From a checkpoint of a small image classifier.
Model: 5.62M parameters, arch vit, norm layernorm, activation gelu, patch size [4, 4].
Training: soap at rate 0.0014, 11100 steps, batches of 384.
Data: trained on histories of elementary cellular automata, time running down, 295000 training examples.
Rows from block 7 of a small image classifier, named by matrix and row number. Rows with one number within an expert belong to one neuron, the router's apart. Each number is 128 + 24 x the weight over its row's rms, rounded and kept within 0 to 255. All counts start at 0.
After each expert's rows are labels from the 100 images, of 14848, where the router gives the expert most weight on average: "responds to" is what is common among them. Only what is clearly more common there than usual is listed. The data: histories of elementary cellular automata, time running down.
# router: router (model.blocks.7.mlp.router.weight, 16x192, trained with AdamW), inputs 128-191
# up: expert up (model.blocks.7.mlp.up, 16x48x192), inputs 128-191
# down: expert down (model.blocks.7.mlp.down, 16x192x48, transposed), outputs 128-191

# expert 7
router.7 [156 168 134 108 134 132 168 136 124 103 142 133 136 118 134 131 158 108 125 124  89 152 155 154 120  94 143 102 136 169 113 119 123 131 147 158 166 124 157  93 147 127 120 126 185 131 101 150 108 153 126 115 155 117 123 160 122 147 113  81 182 109 123 136]
up.0 [103  85 131 149 102 132 146 112 118 151 140 142 139  45 136 169 104 127 122  99 149 108 135 125 131 146 152 126  89 120  87 162 131 145 158  98 136 119 151 122 144 118 109  82 156  64 126 130 141 144  92 108 108 125 104 134 133 142 140 138 129 132 116  93]
down.0 [117 116 122 165 131  80 112 131 130  92 133 126 116 126 164 130 152 129 144 111 122 102 177 124 124 153 171 114 105  91 105 129 133 165 114 133 137  87 101 159 139  74 111 135 143  98 136 138  99 133 172 113 139  99 112  90 106 131 150 121 112 145  98 145]
up.1 [120 131  89 118 115 113 121 103 129 136 103 126 121 118 122 113 141 120 128  90  98 101 108 119 151 133 143 126 123 104 124 106 119 138 164 138 114 115 129 142 113 126  89 153  92 122 155 178 165 114 105 130 147 165 128 130 134 174 148 185 125 166 188 125]
down.1 [140 135 142 121  95 107  80  94  67 173 160 100 111 107 164 124 132 137 147 127 134 131 173 157 124 113 132 115 170 153 154 157 122 147 130 123 140 125  92 180 111 122 151  94 135 127 163 113 147  94 111 119 112 163  99  96  95 161 164 159 133 150 178 169]
up.2 [118 106 122 130 124 147 100 130 123 126 128 157 131  78 105 144 141 124 156 161 114 116 167  99 145  98 174 129 124 153 126 157 167 115 124 133 149 150 142 115 116 140 136  71 138 134 163 134  99 135 100 134 120 126 105  87 144 159 117 160 113 111  86 118]
down.2 [ 98 147 122 155 132 109 147 170 110 116 115 119  77 112 123 123  81 132 148 159 125 140 119 138 125  97  94 135 122 120 188 109 113 143 118  94  78 151 122 136 165 105 120 121  77 115 131 101 102 147 149 112 132 136 102 156 117 111 122 106 119  91 180 142]
up.3 [122  98 157 168  98 141  89  96 132 101  79 133 120 127 115  81 100 136 154 142 146 126 107 117 162 158 133 185 109 112 103 133 115 108 121 117 128  78 131 120  87 141 143 140 130 106 113 114 101 154 106 105 115 146 109 156 116 120 138 129 169 117  98 105]
down.3 [156 140 160 160 151  95 144 194 107  72 110 114 119 140 172 109 122 104 132 103 181 150 139 132 136 125 123 121  99 142 113 123 162 133 122 153 136 110 156 147 127 135  97 128 142 139 140 144 146 152 144 135 139 118 137 172 133 150 113 161 163 159 144 130]
up.4 [168 130  98 147 106 167 129 158 138 141 132 158 135  65 123 110 154 125 130  92 149 119 150 100 127 130 114  89 150 173 141  94 167 140 126 104 126 179 120 153 143 137 139 115 132 137 143 121 109  98 159 174 131 128  68 136 123 142 132 152 102 115 128 119]
down.4 [ 86 130 151 113 131 113 118 134 128 103 155 132 131 160  82 106 123 161 148 141 149 141 101 154 160 187 168 191 130 108 102 124 141 152 164 181 160 145 133 129 157 118 136 116 112 131 140 122 129 137 160 133 109 116  81 144 120 138  82 146 106 134 134 149]
responds to: 100 turns on

# expert 0
router.0 [106 135 125 129 105 150 142 107 154 117 167 197 102 131  91 129 121 150 143 121 123  99 163 103 134  92 117  99 143  95 149 126 174 162 117 139  87 103 125 123 157 136 150 151 139 137 152 145 138 109  89 120  95 130 112 152 145 109 147 116 111 110 116 119]
up.0 [164 148 105 117 127 129 122 151 124 132 118 178 149 153 170 126  86 100 121 163 139 130 107 134 159 116 112 132  90  94  54 147 126 116 111 131 142 139 129 160 129 145 177  96 127 126  86 137 115 121 114 136 120 107 103 127  62 186 142 127 113 156 159 157]
down.0 [149 111 145 116 119 133 137 124 130 152 144 109 137 129 116 113  86 121 148 123 154 115 117  71 101  98 123 183 167 120 159 100 155 183 102 119 169 122 143 130 100 149  83 148 114 124 122 101 120 121 131 122 108 135 101 113 101 106  89 136 137 109 136 119]
up.1 [162  99 115 180 121 102 153  97 116 137 199 149 157 112  71 154 145 100 129  78 107 121 109 143 128 118 122 152 105 140 102 124 130 112 162 130 117 141 133 128 140 129 117 138 139  81  90 143  81  99  97 123 125 132 142 131 130 118 119 101 109 142 135 100]
down.1 [146  97 131 114 151 133 135 105  90  95 115  81 153 152 155 106 143 124 113 104 156 144 117 141 111 160 113 145  98 149 124 129 152  75 133 130 145 170 104 121 111 140 121  85 135 120 116  96 138 132 120 162 112 136 111  91 108  86 122  84 129 137 127 127]
up.2 [145 108 107 144 100 110 128 117 161 146 134 116 167 130  88 162 102 156 171  93 142 168 127 111 135 138 109 142 156 142 112 115 113 123  95  94 130 119  76 103 119 193 148 161 123 112 125 138 129 124 200 117  96 200 147 132 120 157 129  91 108 128 157 130]
down.2 [113 130 119 139 117 141 109  99 117 143 145 144 126 146 125 125 135  86 121 134 104 109 126 135  78 153 126 141 131 145  95 110  88 168 159 117  93  92  94 117  98 135 103 111  89 126 131 108 113 145  79 109 180 116  69 126 141 147 122  93 102 129  87 114]
up.3 [111 142  98 116 109 135 130 134 132 132 131  47 156 135 129 138 104 159 125 127 115  99 128  79 166 145 136  98 156 120 114  95 121 105 132 129 158 128 166  95 113 130 139 144 128 139 143 111 122 118 106 145 133 171 112 192 148 114 126 161 130 138 122 137]
down.3 [168 121 131 131 156 150 125 146 136 126  95 171 148 146 109 150 167 180 107  84 149 145 105 127 120 148 137 155 129 146 137 115 137 170  85 145 130 128 112 162 146 119 139 164  95 100 128 134 132 106 181 155 152 157 117 125 158 146 149 110 146 117 146 137]
up.4 [118 140 129 149 120 116 144 134 143 114  91 107 123 133 136 103 121 171 174 164 138 114 150 160 165 102 133 127 127  95 130 142 134 106  75  71 147 132 119 127 140 129  96 106 130 163  98  98 119 103 165 182 108  86 106 107 152 118 110 123 148 128 130 172]
down.4 [176 129 131 138 122 147  97 113 121 133 140 128 125 108 136  96 144 108 101 132 111 136 123 146 105 115 135 143 135 127 125 147 144 129 133 139 123 177 127 125 126 159 110 139 117 128 123 120  74 103 168 118  91  81 122 112 121 133 117 141 124 146 134 185]
responds to: 001 turns on

# expert 14
router.14 [143 146 133 167 146  98 159 129 109 170 110 130 119 157 110 116 127 113 190 132 103 142 139 107 146 114 128 158 155 118 151 106 108 189  59  90 109 114  77 179 152 175 138 132  89 133 105 130 151 141 147  96 162 137  83 122 132 161 116  82 104 103 128 137]
up.0 [109 182 122 154  96 142 108 135 110 154 176 107 139  80  98 154 186 160 155 121 129  87 132  97 145 170 101 154  99 132 142 140 136 142 118 131 116 124  92 139 112 170 114 136 100 148 151 135 111 117 107 112  94 155 150 140 125 142 133  99 163 121 109 139]
down.0 [131 155 109 126 153 136 113 120 146 121 120 145 140 145 132 107 159 137 124 107 135 126 136 126 153 111 111 133  99 135 138 120 139  93 144 156 135 146 155 123 102 177 149 129 153 142 148 119 146 126 123 150 160 121 110 161 116 143 115 113 111 121 110 107]
up.1 [138  88 152 120 104 182 127 139 131 132 115 139 103 137 157 117 105  82  75 122 110 122 146  79 105 150 140 145  94 111 138 144 144 167 188 108 128 178  92  79 106 127 111 143 146 139 112 125 132 113 174 115 159 131 133 117 107  89 123 111 102 123 133 136]
down.1 [132 139 142 150 107 139 106  98 122 166 134 174 136 133 165 163 135 116 130 155 133 136  99 193 132 122 131 141  96 112 138 149 110 114 139 148 138 126 147 116 144 127 171 103 145 138 147 114 102 118 116 124 112 104  88  93 152 129 173 162 112 119  98 106]
up.2 [ 97 119 119 148 143 152 162 110 142  95 126 113 176 110 121 146 125 143 135 110  87 136 126 140  94 105 114 115 114 125 121 129 119 177 103 142 111  94 129 136 150 144 158 139 173 164 141 134 163 172 114 103 110 106 166 111 112 115 128 151 154  96  60 137]
down.2 [116 156 112 167 133 174 113 144 126 133 130 134 159 149 141 138 133 142 124 165 148 153 149 117 158 147 130 159 144 112 148 170 160 122 128 124 126 118 164 110 106 136 129 111 119 132 135 122 122 110  93 109 136 109 111  59 112 124  96 100 110  95 111  92]
up.3 [155 136 124 150 151 137  82 135 129  93 177  75 148 169 145 103 125 206 106 125 151 132 143 142 100 147 109 138 134 134 120 169 132 144  81 109 118 161  96 142 135 136  95 154 111  94 168 118 103 108 119 115 100 109 104 166 103  88 102 123 133 122 117 139]
down.3 [130 143 134 118 133 139  88 144 141 138 124 168 153 180 164 154 141  63  84 108 152 119  91 143 116 116 107 124 100  82 133 133 122 119 124 108 112 154 143 133 145 128 134  83 131 134 124 123 143 111  79 140 186 156 131 130 111 146 111 144 158 101 133 140]
up.4 [106 139 118 113 134 138 160 115 169  85 171 145 135 103 106  94 140 127 164 122 102 117 123  84 144  88 102 155 127 127 134 102 138  85 122 149 185 107 104 156 110  64 158  62 102 131 131 132 124 153 136 172  95 123 121 152 100  95 103 158 103 128 119 110]
down.4 [127  88  98 115 180 138  90 131 168 133 104 105 125 127 110 143 124 128  96 136 150 120  91 102 127 136  99 100 122 135 159 151  84 127 122 115 130 144 150 106 106 109 122 171 158 117 111 141 133 165 147 102 142 127  98 132 137 141 105  90 137  89 158 149]
responds to: 010 turns on; large cells; 000 turns on; 110 turns on

# expert 2
router.2 [145 105 167 120 112  98 110 148 117 114 159 103 117 134 191 156 127 107 162  75 166 145 129 150 102 147 116 130 124 136 130 135 140  85 123 126 127 159 107  95 129 137 134 114 117 117 108 127 127 136 162 132 134 141 104 108 130 114 131 113 138  95 113 122]
up.0 [103 120 120 129 135 152 115 104 163 119 116 100 160 145 129 133 136 139 110 141 122 125 111 114 158 131 151 138 125 155 144 171 116 101 131  96 111 168 100 141 118  97 128  76 173 147 113 128 148 131 141 119  90 121 129  83 113 119 115 144 131 114 125 124]
down.0 [137 161 167 114 132 133 159 149 127  86  91 129 127 116 164 171 161 109 131 156 168 106 112 113 151 122  92 168 115 143 158 101 136 107 141 159 134 180 125 115 155 129 143 117  93  96 135  77 153 102 126 126 168 156 152 140  96 102 111 133 156  96 113  82]
up.1 [139 178 129 129 145 158 129 124 121 138 152  80 141 147 141 142 117 146 102 139  99  80 141 142 152 109 111 126 129  85 127 185 163 109 143 131 112 100 121 137 140 140 136 107  82 128 115 153 132  92 133  76 116 138 132 106 109  84 132 153  88 109 160 121]
down.1 [142 147 136 125 126 166 172 119 103 129 156 159 154 139 146 100 154 127 150 108 142 140 136  62 121 116 154  88 124 124 181 110 126  85 111 140 125  87 148  94 137 105 145 132 165 119 107 116 161 148 135  81 172 109 141 174 118 152 145  79 130 169 112 116]
up.2 [128 161 117 160 141 104 130 109 130 131  73 118 135 157 119 115 131 137 176 119 137 120 117  83 125 148 120 108 147  80 111 157  87 147 114 115 124 161  77 127 106 142 161 137 116 135 157 103 127 166 119 135 113 121 114 132 108 120 121 147 133 138 167  87]
down.2 [142 168 126 118 183 132 138 137 164 144 130 151 153 110 139 134 117  97 145 118 126 146 163 111 145 127 148 127 112 102 109 136 164 138 111 146 133  99 159 127 121 127 127 109 142 158 136 109 171 126 124 100  88 167 118  61 150 154 140 129 118  81 131 100]
up.3 [108 156 137 120 157 147 128 133 125 149 142 154 108 136 142 170 130  97 111 130 179 120 123 141 141 126 125 154  91 133 138 152 154 127 158 141 126 123 115 109 168 122 179 114 183 119 135 141  83  93  99 125  66 135  44 144 142  90 109  94 156 150 105  85]
down.3 [134 101  95 157  56 109  92 123 153 119 126 105 128 109  97 146 131 144 138 153 103 146 117 151 101 151 149 161 126  79 144 122 122 154 146 113 131  88 173 106 147 134 131 142 148 124 112 120 118 120  96 119 101  84 141  39 100 157 132 137 161 110 139 139]
up.4 [158 126 143 146 125 112 130 105 167 116  86 106  95 129 126 115 119 153 128 150 122 125 108 123 153 144 140 151 139 126  90 145 154 132 115 127 129 134 130 109 101 127 115 128 134 188 147 128 107 163 144 161 144 123 157 169 142 104 120 116 134 133 140 160]
down.4 [121 120 112 171 129 130 114 136 143 147 111 173 135 135 147 111 105 133 130 154  93 151 124 176 137 172  84 139 149 115  88 135 106 139 144 119 150 132 117 150  51 131 153 159  75 144 179 133 116  99 127 173 101  98 143 126 139 140 115 113 112 130 159 153]
responds to: 000 turns on; 100 turns on; 011 turns on; rule: rule 89

# expert 1
router.1 [ 91 125 128 119 146 109 116 156 112 144 142 119 146 142 145 129 147 155 112 135  99 166  89 120 114 167 171 111 105 117 118 193 128  97 107 131 143 116  93  99 144 128 169 144 100 156 148 118 126  91 129 172 166 149 116 134 130 146 121 131 111 109 117 117]
up.0 [167  97 118 132  81 118 138 123 122 115 127 143 151 155 120 115 117  99 117  89 144 148 159 116 133 112 131 134  93  97  95 152 155 119 187 146 144 100 120 146 131 143 120  74 146 128 113 155 155 154 100 140 138 133 137  99  97 136 150 162 126  99 141 111]
down.0 [151 133 132 146 155 161 157 158 127 170 132 127 117 102 167 117  99 153 108 179  91 137 140 133 161 181 143 156 177 123 186 137 153 123 114 166 129 146 129 112 136  90 117 120 106 132 149 114 127 140 123 120 128 111 149 124 131 124 145  88 118  96 145 118]
up.1 [106 125 115 139 103 145  90 160  94 125 104 141 131 129 123 102 121 124 136 165 131 102 121 164 118 126  94  82 153 159 106  94 145 162 123 123 127 113 137 161 105 126 171 137 102 146 109 135 114 134 112 130 136 124 147 146 107 168 166 129 130 137 159  86]
down.1 [132 115 101 157 124 205 125 139 136 157 129 122 137 101 152 142 103 136 123 130  64  90 148 130 142 126 173 146 114 150 133  97 131 145  81 103 135  87 140 110 121 127 142 116 141 104 121 119 138 128 116  96  69 148 168 131 187 114 161 165 156 111 162 153]
up.2 [121 128 133  86  97 138 163 108 137 143 111  87 149 165 112 165 137 163 114 152  75 149 151 130 135 201 161 155 150 116  96 133 135 136 134 124  83 136  95 125 160 121 100 129 130 118 102 126 142 112  94 140 145 142 109 162 127 124 122 129 120 141 121 128]
down.2 [ 85 146 168 188 130 161  85 152 163 122 145 150 126  86 146 105 123 139 114 153 116 107 149 130 132 120 125 105 109 123 100 138 112 163 141 111 140 108 144 172 112 101 126 120  98 142 105 136 107 150 123 110 133  87  94  97 119 150 150 161  91 141 102 100]
up.3 [146 111 139 108 134 136 136 155 137 131 153 150 103 177 124 128 151 127 125 142 129 119 127 116 128 151 110 125 136 154 131 130  56 144 153 143  87 119 113 142 176 147 153 120 118 104 122 140 124 120 122 133 144 148 144 112 133  74 103 106 153 153 162 136]
down.3 [158 111 129 136 122 153 181 137 129 133 106 109 148 163 163 165 121 150 136 128 116 106 131 103  95 136 128  99 137  84 158 120 109 142 146 126 113 119  78 169 141 124 133 115 122 101  92 119 130 157 117 112 136 144 139 111 143 117 144 156 159 147 106 171]
up.4 [100 121 139 124 112 160 129 145 134  99 171  57 137 135 120 124 121 164  92 119 124 130 154 119 149 136 138  69 168 139 165 153 144 126 108  94  95  91 127 133 147 181  96 119 102 132 107 167 119 100 124 139 105 129  94 150  98 164 123 109 101 101 142 127]
down.4 [114 157 113 112 141 146 132 138 171 112 152 110 121 110 124 142 118 156  87 125  78 127 110 144 136 118 139 149 177 115 169 136 116 132 127  82 129 141 133 148 164 106 139 128 103 117 104  90 176 121 129  97  93 141  98  94 132 155 125 113 169 137 134 201]
responds to: sparse start

# expert 8
router.8 [116  98 112 151 121 156 132 125  91  85  95 129 111 137 140 121 131 115 108 104 132  73 145 163 116  98 100  95 164 146 144 137 101 138 165  95 142 155 154 141  80 117 147 141  98 129 142 126 106 127  79 106 115 129 155 150 135 162 136 117 101 110 115 112]
up.0 [ 97 107 150  85 102 105 157 162 154 121 104 174 172 132 123 110 128 129 174 145  94 127 160 105 120 147 147 163 108 146 143 151 101 112 179 133 113 132 111 132  85 122  93 132 116 171 144 122 132 152 124 137 149  91 126 138 167 149 111 103 151 128 141 132]
down.0 [174 117  61 171 103 125 151 137 149 133 147 119  99 105 184 121 147 104 130 150 128 135 117 147 118 171 145 142 171 117 121 146 101  94 156 175 135 121 134 125 140 115 113 116 146  97 120 142 107 118 151 113 164 118 164 144  86 124 124 111 142  93 141 106]
up.1 [123 132 166 108 118 123 138 102 146 133 150 135  84 161 149 130 132  92 169 127 152 163 104 121 146 104  95 140 113 133  85 105 105 167 125 110 176 126 121 113 160 129 172 129 109 119 124  88 112  87 157 143 113 187 119 112  98 151 107 170 130 107 152 140]
down.1 [145  97 109 112 160 126 143 133 140 157 154 100 155 137 156 138 147 135 118 164  96 149 133 149  72 137 132 111 149 103 135  91 165 125  76 130 123 119 102 138 103 124 164 131 124 147 143 185 107 117 173 162 107 139 108 121  90  93 130 120 113 139 138 115]
up.2 [155  74  75 172  98 150 126  93 153 128 131 118 123 124 142 125 119 126 101 128  88 140 125 118 113 147 145 102 107 115 142 128 129 121 128 128  93 100 130 185 178  78 142 135 138 139 129 113 133 126 123 136 175 176 117 119 121 191 155 112 139 135 131 150]
down.2 [114 134 112 117  89  97 124  86 117 111 135 142 118 115 148 101 185 162 105 118 128  97 148 109  86 128 148 132 116  91  94 131 115 125 119 126 149 135 117 188 144 127  97 117 117 161 132  87 133 107 133 180 120 118 127 124  99 155  96 108  97 109 142 131]
up.3 [128 121 133 162 169 140 147 131 137 122 155 131 139  97 153 143  95 134 109 146 116 152 130  67 136 138 160 163 131 106 134 199 142 103 114 143 155 155 127 134 138 113  63  97 116 103 174 108 138 141 175 121 111 142 138 127 142 136 143 169 149 188 129 138]
down.3 [ 96 121 162 124 150 164 132 126 151 132 126 144 131 152 173 138  74 109 176 154 146 100 135 120 149  80 127 169  87 108 126 140 120 100 125 153 141 105 128 140 170 124 165 149 133  99 130 160 170 160  89 139 114 126 146 183 163 107  99 123 157 131 159 141]
up.4 [165 116 107 108 121 104 100 134 133 157 134 116 141 135 105 131 113 103 154 134 142 117  98 129 166 125 136 134 166 116 118 150 146  95 141 107 114 147 106 117 150  94 109 133 132 106 112 109 154 155 138 103 111 114 140 126 177 114 132 127 140 139  86 196]
down.4 [ 77 139 125 125  93 163  95 125 112  86 128 147 127 119 145 156 127 129 138 117 122 115 144 123 139 123 116 143 208 130 111 154  96 127 136 131 156  86 156 144 104 134 167 106 123 134 139 133 131 111 148 122 117 115 103 153 120 161 136 124 136 142 145 112]
responds to: 010 turns on; 011 turns on; sparse start; rule: rule 172

# expert 3
router.3 [165 125 129 158 116 140 113 135 101 147 169 122 127 109 147 137  92 141 104 103 108 117  99 125 151 162 154 115 162 123 107 157 144 112 125 134 151 113 105 131 120 118 133 131 139 116 149 131 139 122  91 122 148 143 149 139  83 135 135 126 144 160 148 176]
up.0 [ 97 158 146 125 133 107  82 173  85 158 137 129 138 148 112 122 125 126 132 103 124 122 119 138 159  97 136 141 136 128 107 114 110 123 153 134 125 110 116 164 142 172 166 121 123 159 104 147 150 134  98 153 129 127  96 147 130 131 139  96  96 118 150 125]
down.0 [112 137 125 134 124  89 147 156 161 119 110 136  95  89 125 131 135  98 122 129 142 121 148  83 101 155 175 137 118 135 116 107 176 118 156 141 169 121 139 157 181 119  69 139 122 124 168  75 105 111 146 139 113 154 144 131 157 132 131 107 117 129 145 148]
up.1 [122 155 156 130 160 150 168 142 167 130 118  98  83 115 119 129 127 114 118 158 115 149 129  95 138 165 110  87 128 108 132 127 140 141  84 126 126 150 117 121 114  89 112 114 130 116 121 160 145 106 132 148 160 146 144 115 148 150 110 111  84 109 162 103]
down.1 [130  77 106 123 151 117 107 156  99 126 139 115 161 142 114 151 173 161 138  91 102 119 119  92 133  88 140 161 141 128 157  96 161  82 120 139 130 121 144 152 147 143 150 146 119 135 126 114 109 151 123 133 114  99 117 121  86 149  86 109 113 125 120 149]
up.2 [123 156 148 110 140 166 144  64 107 171 114 101 124 104 119 156 122 152 119 127 129 129 172 107 157  95 109  96 110 116  82 133 126 154  89 110 124 126 128  98 132 121 160  62 169 118 107 120 142 185 105 106 108 167 102 132 138 137 147 119 142 123 145 111]
down.2 [153 100 150 169 113 107 104 159 142 156 162 109 135 150 132 118  86 122 180  91 108 133  76  90 130 175 134 137 167 136 146  91 144 104 128 155 155 123 126 140 155  99  91  93 118 102 129 126 132 142 108  96 148 133 151 148 121 139 142 109  92  87 133  99]
up.3 [183 160 114 116  99 114 127 148 122 126 116 114 148 131 120 114 102 132 117 152 103 151 193 113 156 142 132 121 124 135 156 131 144 112 149 134 119 155 176 179 120 104 140 110 136 130 146 139 106 102 124 124 108 126 149 131  97 142 123 138 119 188 120 115]
down.3 [131 122 158 135 152 145 116  96 151 112 143 192 134 133 134 123 119 141 138  98 161 113 129 145 132 109 127  97 127 102 132 123 102 105  84  72 134 100 119 128 164 112 158 139 105 151 104 133 146 101 124 126 126 131 116 142 134 129 104 132 131 112 136  86]
up.4 [137 122 142 124 126 117 144 108 144 119 170 125 128 148  89  87 120 130 102  70 109 176 163  98 127 122 113 111 112 122 119 135 148 149 148 160 132 130 119 105 151 132 156 146 141 160 132 114 120 139 158  93 152 134 137 133 129 132  97 144 133 163 184 138]
down.4 [108 118 125 153 119 117  93 147  86 114 107 159 110  91 145 116 165 110 106 123 123 145 137 144  92 100 129 146  98 120 136  86 111 148 120 115 115 103 130 166 115 132 156 127 103 139 124 128 125 148 125 160 137 133 156 108 112 162 118 108 132 139 125 112]
responds to: 101 turns on; 111 turns on; 110 turns on; 011 turns on

# expert 11
router.11 [126 131 132 142 109 143  88 172 167 128 120 141  93 160 151 126 149 104 102 151 135 128  97 140 101 156 115  93 122 145 138 114 161 175  96 102 128 121 156  84 101  88 107 134 122 118 123 105 161 121 144 164 103 158 165  94 127 147 133 117 103 140 113 136]
up.0 [128 115 129 192 121  74 172 102  98 124 107 105 108 154  84 124 128 138 167 148 128 133 144 105  89 118  84 125 102 111 115 150 120 136 131 145 142 103 101 137 130 125 118 129 108 159  84 137 110 182 102 111 109 145 106 115 126 131 168  87 150 102 161 122]
down.0 [125 123 130  96 130 112  96 152 127 138 113 128 127 106 126 138 106  88  99 176 126 148 141 128 167 159 163 139 128 139 111 141 112 103 134 159  93 134 161 105 136 159 164 143 111 175 146 113 125 135 141 152  90  97 149 145 131 122 181  97 155 120 103 172]
up.1 [153  83 108 140 107 173  84 110 113 100 135 150 134 113 106 158 115 121 144 106  84 159 108 127 100 158  95  91 142 136 165 173 120 107 128 101 156 124  78 110  99 132 143 124 123  83  83 105 146  97 123 102 157 120 173  87 108  90 104 146 161 132 142 132]
down.1 [113 144 142 141 137 105 118 159 126 180 146  93 126 123  75 119 107 136 131 125 121 114 133  92  99 113 109 181 135 169 112 150 145 135 120 118 106 117  96 121  87 126 142 106 119 154 140  87 120 136 139 134 126 171 155 161 162 148 141 162 121 145 196 144]
up.2 [ 85 138 138  79 115 122 127 112 118 122 144 134 140 131 136  90 161 147 148 111  98 163 130 102 102 107 140 148 167 149 122 145  74 134 118 136  96 160 126 165 114 156 142 139 149 139 120 134  85 135 182 153 142 141 120 135 173 177 140 165 122 142 142 143]
down.2 [145 165 120 154 106 110 177 106  97  71 134 137 107 117 131 145  93 127 107 114 113 153 117 132 141 121 129 125 115 137 127 125 107  92 148 143 135 131 138 107 144 121 122 138 134 171 150 152 132 139  86 184 151 181  87  86 124  95 109  95 107 127 162 138]
up.3 [137 143  90 129 129 113 164 114 125 115 140 151 114 116 155 104 108 124 113 131 107 125 139 109 114 119  95 145 128 105 107 165 111 167 101  88  97 122 145 153 132  99 155  95 104  94 137  87 130 129 110  79  86  61 165 139 163 101  90 145 131 139 164 134]
down.3 [ 90 121 152 151 154 129  96 125 135 153 174  75 124  95 134 100 163  88 122 132 135 128 118 145  52 137 148 130 157 146 121 140 139 133 156  99 123 115 124  99 130 102 108 115 159  92  87 146 118 155  92 120 176 168 127 118 128 116 154 111 135 134  72 134]
up.4 [120 140 161 157 148 135  95  90  78 123 117 124 131  96  89 108 124 127 159 118 129 132 132 106 108 127 105 112  95  92 144 112 157 141 138 127 124 114 122 163 134 153 184 116 126 141 113 118 121 120 189 126 152 142 128 146  92 109 170 140 129 136 126 153]
down.4 [109 159 131 130 135  86 157 158 123 130 120 147  98 140  97 115 117 101 137 145 156 127  96  74 127 153 136 141  99 120 138 147 148  93  89 111 125 150 126 143 113 137 149 102 141  86 107 144 159  88 172  72 170  97 135 135  89 198 190 175 111 108  96 115]
responds to: 001 turns on; 100 turns on; rule: rule 22